config.toml
train_examples = 39062
num_classes = 12
adamw_lr_other_params = 0.00096
lr_schedule = "linear"
final_lr_fraction = 0.1
adamw_weight_decay_other_params = 0.01
Rows from block 6 of a small audio embedding model, named by matrix and row number. Rows with one number belong to one neuron. Each number is 128 + 32 x the weight over its row's rms, rounded and kept within 0 to 255. All counts start at 0.
After each neuron's rows are labels from the 100 clips, of 14976, where the neuron reaches its largest size: "strongest on" is what is common among them. Only what is clearly more common there than usual is listed. The data: tunes sung on syllables by a formant synthesiser. In brackets: how many of the 100.
# u: gMLP up (value half) (model.blocks.6.mixer.u.weight, 640x320), inputs 214-319
# v: gMLP up (gate half) (model.blocks.6.mixer.v.weight, 640x320), inputs 214-319
# out: gMLP down (model.blocks.6.mixer.out.weight, 320x640, transposed), outputs 214-319

u.192 [131 155 113 179  97 177  90 139  96 140 108 105 122 140 117 139 103 107  71 141 117 188 136 165 115 152 189  96 161 198 133 110 123 151  96 152 123 175  97  79 111 120 158 141  83 108 107 126 115 148 157 140 135 122  96 121 125  66 171 143 128  97 156 141 200 110 148 175 181 186 141 161 110 125 155 149 112  84 136 106  98 136  83 125 160 155  88 100 142  98 151 155 120  83  95 107 149  89 170 133 146  89 161 169 178 121]
v.192 [ 72  52 107 145 116 120 162 147 125 115 139 112 124  94 133 103 110 124 137 110  89 148  38 138 134 100 212 159 170 117  78 113 140 122 158 127  84 183 148  75 103 111 117 145 167 165 126 169 151 182  80 111 172 125 114  73  97  67 128 101 132  99 176 140 146 141 104 109 142  87  61 127 158 115 117 144 120 133  87 120 148 127 160  99  71 166 132 115 150  79 127 157 164 160 132 106 100  87 156 143 123 113 139 112  66 124]
out.192 [ 72 120 112 142 139 136 164  98  73 100 166 144 106  92  79 107 102 162 125  87 195 166 115 133 121  70 146 153 190 137 188 129  96  66 112  82 103 138 130  92  75 126 111 117  90 147 154 136 107  64 103 165 138 138 154 143 136 163 126 212 169 168 174 128 130 133  77 127 112  97 100 121 192 194 148 152  77 180  90 135 156 131 156 150 106 124 156 137 127 123 160  91 116 138 163 154  82  77 124 111 142 140 154 124  87 130]
strongest on: first note: C# (25)

u.592 [124 109  98  90 153 115 179 143  96 115  83 167 109 125 126 153 172 167 106 129 138  91 136 120 130  76 100 106 127 115 103  99 145 150 120 130  76  69 185 152 129 144 146 103 134 124 125 106 150 142 164 163 152 152 174 183 134 119 150 110 149 149 108 161 138 141  94 151 131 149 146 173 162 140  73 103 122 131 113 129 151 110  94 125 184  76 138 135 196 101 137  72 101 136 101  94 132 108 137 123 118  86  77  91 139 193]
v.592 [162 144  75  77 170 118 108 103  88  80 116 132 114 135 115 147 168 182  92 158 156 125 146 129 132 146 143 113 173 113 101 155 122 201 155 121 149 113 100 142  51 122 109 123 128 121  94 155 158 141 116 133 150 148 124 106 129 123 155 149  88 152  86 216  83 125 180 145 164  86 143 160 145 103 109 108 137 199  51 107 135 124 176  99 163 103  89 147 113  64 123  89 137 117 132 118 111  95 108 143 170  90 175 135 126 167]
out.592 [143 115 139 140 200  92  76 109  93 128  50  89 151 154 106 110 154  81 152 143  81 150 101 122 130 190 130 144  57  68 103 155 110  94 114 186 144 109 136 122 177 116  81 128 150 125 108 155 135 111 108 123 142  71 183 154 120 140  90 134 143 100 150  64 155 126 172 136  88 146 117  90  79 119 133  54 105 157 130 128 109 174 148 128 111 155 147 134 155 153 113 137 130 112 115  90 128 192 149 145 148 146 136 172 115 128]
strongest on: the note E (100); first note: E (93)

u.596 [161 156 169 120 176 130 128 150 105 155  75  75  92 144 140 151 167  95 183  80  69 150  55 145  77 161 104 160  99 110 149 117 110 124 148 147 123 137 195 132 134 149  97  64 127 179 139 153  81 135 127 142 101 124 141  97 120 108 138 102 147 102 137 152 108 119 128 137 134 111 189 192 209 111 128 187 156 167  90 168 166  92  95 150 104 101 187 149 124 108 148 128  94 109 114 122 101 104 117 168  97 149 152 149 168 109]
v.596 [153 163 115 143 153  99  96 119  69 168 117 142 121 132 119 159 155 182 151 125 139 177 156 160 134 157 116 167 128 161 121 182 116 165 168 123 150 124 171 127 103 133 107 141 183 111 135 170 103 108 165 173 154 145 169  94 147 103 133 120 140 196 141  83 120 117 115 106  94 159 146 146 121 114 124 109 135 154 143 172 108 173  91 116 132  53 120 119 133 132 144  99 140 106 115 135 149 125 116  90 138 171  89  96 101 132]
out.596 [149 163 130 163 120 149 139 112 191  82 141  98 112 147 105 149  97 143 169 165 153 148 165 127 103  89 127 161 115 136 125 105 132 122 113 159 129 126 122  80 135 109 135  99 133 107 122 154 159 141 170 109 102 151 137 112 190 126  79 151 118 165  97  88 130 135 124 111 100 180 169 123 140 134 123  54 142  88 108 173 193 144 171 171 131 143 108 135 124 161  69 121  82 142 123 151 113 110 133 143 163  45 158 119 143 116]
strongest on: the note A# (88); first note: A# (58)

u.161 [102 180 106 163 141 106 136 110 104 113 192 152  81 125  77 138  79 114 135 150 143 126  95 114 152 141  66 124 120 157 125 136 143 152 152  92 134 145 162 121 160 179 165  92 190  43 137 138 143 119  93 163 117 116  74 191 106 146 141 117  81 101 156 105  52 131 155 120 122 105  96 105 129 142 111 138 163 123 171 103 144 130 114 129 115  69 194 115 178 164 172 136  63 112  97  68 104 126 159 162 126  57 167 115 191 108]
v.161 [105  96 107 157 109 130 154  55 181 153 153 158 106 102 112 184  94 164 133 168 160 137 111 107 101 111  94 146 109  99 205 105 142 212 196 137 142  95  87 167 126 116 137 148 161 114 129 117 186 169 194 123 140  92 158 140 127  82 103 116 149 101 182 152 151 107 179 113 165  75 118 162 151  60 103 126 140  92 128 134 123  78 116 114  58 110 146  49 152  99 151 149 187 108 152 114 118 105 212 125 139 106 137 148 168  77]
out.161 [ 95 173 110 137 191 160  80 121 164 103  67 141 128 111 178 124 158 160  97 157 136 181 170 130 132 104 162 139  76  84  86  89 137  91 126 159 120 122  82 123 143  89 111 208 160 143 100  63 175 148 132 138 138 154 123 122  78 113 121 144  63 164 151 144  93 112  75 150  73 178 132 118 178 148  59  86  93 144 129 172 136 127 143 133 134  99 103 120 121 110  89 134  68 124 160 100 128 155 147 166 196 145 108  88  69 161]
strongest on: the note E (70); first note: E (38)

u.617 [143  74 155 150 111 163  97 157 125  97 197 121 131 160 108 185 129  85 154 163 138 103 171  80 179 103 113 122 159  79 151 134 177 159 165 132 144 145 129 154 152 188 130 165 149  61 167 112 149 106  70  86 255 117 128  93  86  87 121 131 122  74 168 121 144 104 101 168 113 130 145 136 144 121  86  93 138 135  75 150 139 116 133 135 129 117 149 104 180 105 202 126 161 132 127 149  92 137 112 167 181 104 129 117 150 142]
v.617 [161 131 141 121 176  93  94 108  78 184 115  89  73  70  47 141 143 144  96 192 134 165 117 135 163 159 127 134  83  87  97 143 141 116 156 151  67  41 111 161 125 148  84 140 148 164 166 134  90  39 178 135 126 166 105  91 125 152 132 146 128 159 207 167  92  90 171 135  96 127 134  90 119 164  80  89 146 135 180  76 121 120 128 115 151  77  95  95 140  99 134 157 165 132 133  68  85 160 147 101 140 180 160 100 130 141]
out.617 [192 142 126 133 125 124 132 161 100 137  67 157 143  90 127  87 175 180 122 144 159 162 101 180 100 156 133 121  83  91  74 138 120  55 183  94 168  90 120 130 195  55 129 118 115 132 159 121 120 132 171 103  65  98  77 136 147 142 106 145  83  84 176 140  83 133 126  90 123 111 100 153 209 156 125 106 126  89 128  80 115  87 120 124 132 124 135  73 126 147 105 117  93 112 119 134 148 142 184 146  71 122 172 128 133 128]
strongest on: the note E (100); first note: E (99)

u.227 [113  78 137 124 107 178 138 141 151 116 139 184 127 102  99  93 179 176 126 123 149 133  94  83 155 139 109 140 124 173 106 157 134 170 129 162 183 136 131 125  86 109 115  62  66 188 125 149 131 111 127 143  86  81 129 124 169 114  99 137 138  99  83 116 139 114 125 203 149 128 117 156 160 110 154 154 169 110 101 141 175 170 124 179 164 143 101  71  69 164 124 120 128  89 168  96 130 191 142 139 126 142  89 161 142 129]
v.227 [130 102 111 133 142 103 136 151 132 122 132 120 152 140 147 206 140 121 174 121 144  82 159 106 149  91  95 129 133 125 125  76 129  86 145 101 135  95 112  98 118 202 143 182  85 102 102 108 153  95  99 145 150 130 184 122  89 104  87 127 141 130 155 159  83 159 175 102 167 140 136 135  94 170 104 143  69 125 142 186 115 149  94 148 128 136 121 100 174  99 109  98 147  79 188 175 107  87 181 118 159  76 132 103 161 161]
out.227 [133 140 110 112 154 146 173 159 122 116 129 144 148 147 150 130 192 161  87 132 163 144 124 116 114 151  98 118 145  96  99 106 165 173 102 114 108 131  83  79  80 160 131 117 204  67 107 156 110 170 122 134 126 125 135 153 199 143  66  96 116 139 197 127 142 105  76 133 145 119  95 136 126 165  80 135 152 125 139 133 146 142 133 136 190 126 125 140 151 113 140 146 124 129  78 176  94 139 135 151 155 158 132 142 169  93]
strongest on: the note E (83); first note: E (80)

u.223 [116 195  69 111 114 187 121 113 166 134 156 123  83 172 154 105 135 120 118 105 135  57 152 132 174 172 131  75 115 116 150 137 114 105 110  93  90 191 170 123 137 166  97 164 102 127 115  67 110 149  95 114 122 180 130 147 142 133 116 113 104 159  72 125 108  94 181 190  91 148 120 131 128 181 101 132 144  95  86 147 139 138 184  58 123 117 133 103 167 181  80  84 142  80  75  83 117 190 142  87 155  86 128 129 134  91]
v.223 [109  57 115 109 118 114 197 143 185 140 148  62 127  95 125 156 100  69 158 146  91 114 144 131 103 136 126 102 116 140  83 150  96  70 126 114 138 105 113 121 131 165 148 136 108 116 159  88 186 134 155 101  65 140  87  97 136 111 170 157 143 127 123 187  99  89 201 110  75 135 167 147 137  75  77 115 167 147  78 150 108 125 207 123 125  86 132 118  77 111 159 116 158 181 201 160 115 195 112 126 140 119  80 128 106 171]
out.223 [163 130 154 117 133 129 171  88 114 105 134 152 147  94 135 139 125 106 201  91  97 103  76 112  98 143 128 107 162 132 142 136 163 108 116 110 133 128  76  63 156  85 106  78 107 105 103 155 165 134 147 138 119 128 149  71 139 123 145 152 110 134 107  93 154 117 113 123 129  99 125 142 194 155 177  64  99 146 136 153 152 190 181 101 110 151 145 103 113 121 108 152 150 191 141  84 198 101 119 135  82 145 139 112  80 135]
strongest on: first note: C# (40)

u.456 [137 127 166 130 148 139 178 171 108 171 118 162 159 133 176 182 140  92 143 142 133 122 165 157 136 183 129 136 143 109 143 114 143  90 138 122 117 186 115 102  78 102  86 143  83 155 147 136  46 151 175  84  82 129 114  99 142 134 111 123  77 167  68  97 102 137 118 124 144 116  88 202 133 146 114  96 112 116 139 150 158 143 152 137 181 130 145 146 190 159  62  98 129 200 169 178 122 127 123 100 148 160 135 100 139 165]
v.456 [ 95 129 131 109 119 131 154 145 141 145 102 144 178 135 163 122 148  45  98 121  74  96 117  98 151 133 187 168 188 132 113 149  87  64 151  85 134 116 127 146 158 111 119 142 144 157 120 163  19 102 122 127  85 112 129 136 146 173 188 108 122 126 115 130 139  97 161  90 124 139 110  43 135  90 114 128  70 157  86 150 142 158 150 122 107 160 143  97  86 196 163 179 120 202 156 138 118 144 122 122  93 144 117 127 135 172]
out.456 [150 127 152 142 134 127 142  47 186  91 147 110  73 150 150  40 164  88  66  76 144 147 139  55 137 102 169 147 130 142 107 104 107 127 150 153 162 138 176 129 163 143 111 106 149  89  89 115 134 163 110 132 182 111 133 156 154 151 141 159 113  75 140  68 117 142 166 121 143 168 178  73 164 109 105 154 105 160  88  86 155 154  75 161 115 115 110 108 102 153 165 159 176  88 151 120  81 165 168 127  92 190 126 150 147 109]
strongest on: first note: C# (29)

u.76 [154 100 168 173 105 143 110 108 111 200 158 142 133  89 173 137 104 132 203 138 171 109 148 103  94 129 169 176 193  86 114 110 146 142 188 154  99 118 119 142 108 113 183 133 143 132 120 149 119 140  57 108 140  90  72 132  91 119 128 154 147 128 109 175  96 140  69 110 118 159  74 184 122  75  98  95 138 140 143 161 145 130 143 131  74 104 165  93 162 116 141 155  90 137  86 122  82 129 116 245  98 109 152 183 117 130]
v.76 [150  61 186 137 193 114 126 156  93 161 154 155 194 172 174  68 149 116  67 159 137 117 114 120 193 170 134  71 120 125  98  64 162 128  88  77 104 134 104 129 162 165 169 155 105 121 206 115 139 110 109 143 168  74 165 121 120 125 101  77 138 149 146 156  96 133 115 174 159 149 132 140 145  50 151 204  80  89 128 114 164 117 117 171 154 162 157 125 141 139  75 157 117 137 157 156  81  89 143 101 121 145 112 155 184 146]
out.76 [151  97 153 113  84 125 174 138 199  85 137 110 143  99 138  81 151 137 177 130 112 107  60 156 118  89 141 131 127 156 129 125 173 102  84 202 128  82 186  94 151 117 127 129 106 140 134 104  52 140  93 108  76 149 174  77  98 106 228  93  81 160 103  84 116 119 210 142 130 121 164 136  97 119 131 147 114 125 139  96 139  92  90 132 144 149 123 142  87  70 144 196  53 142 109 113 124 116 140 130 102 118 147  93 130 137]
strongest on: the note E (86); first note: E (29)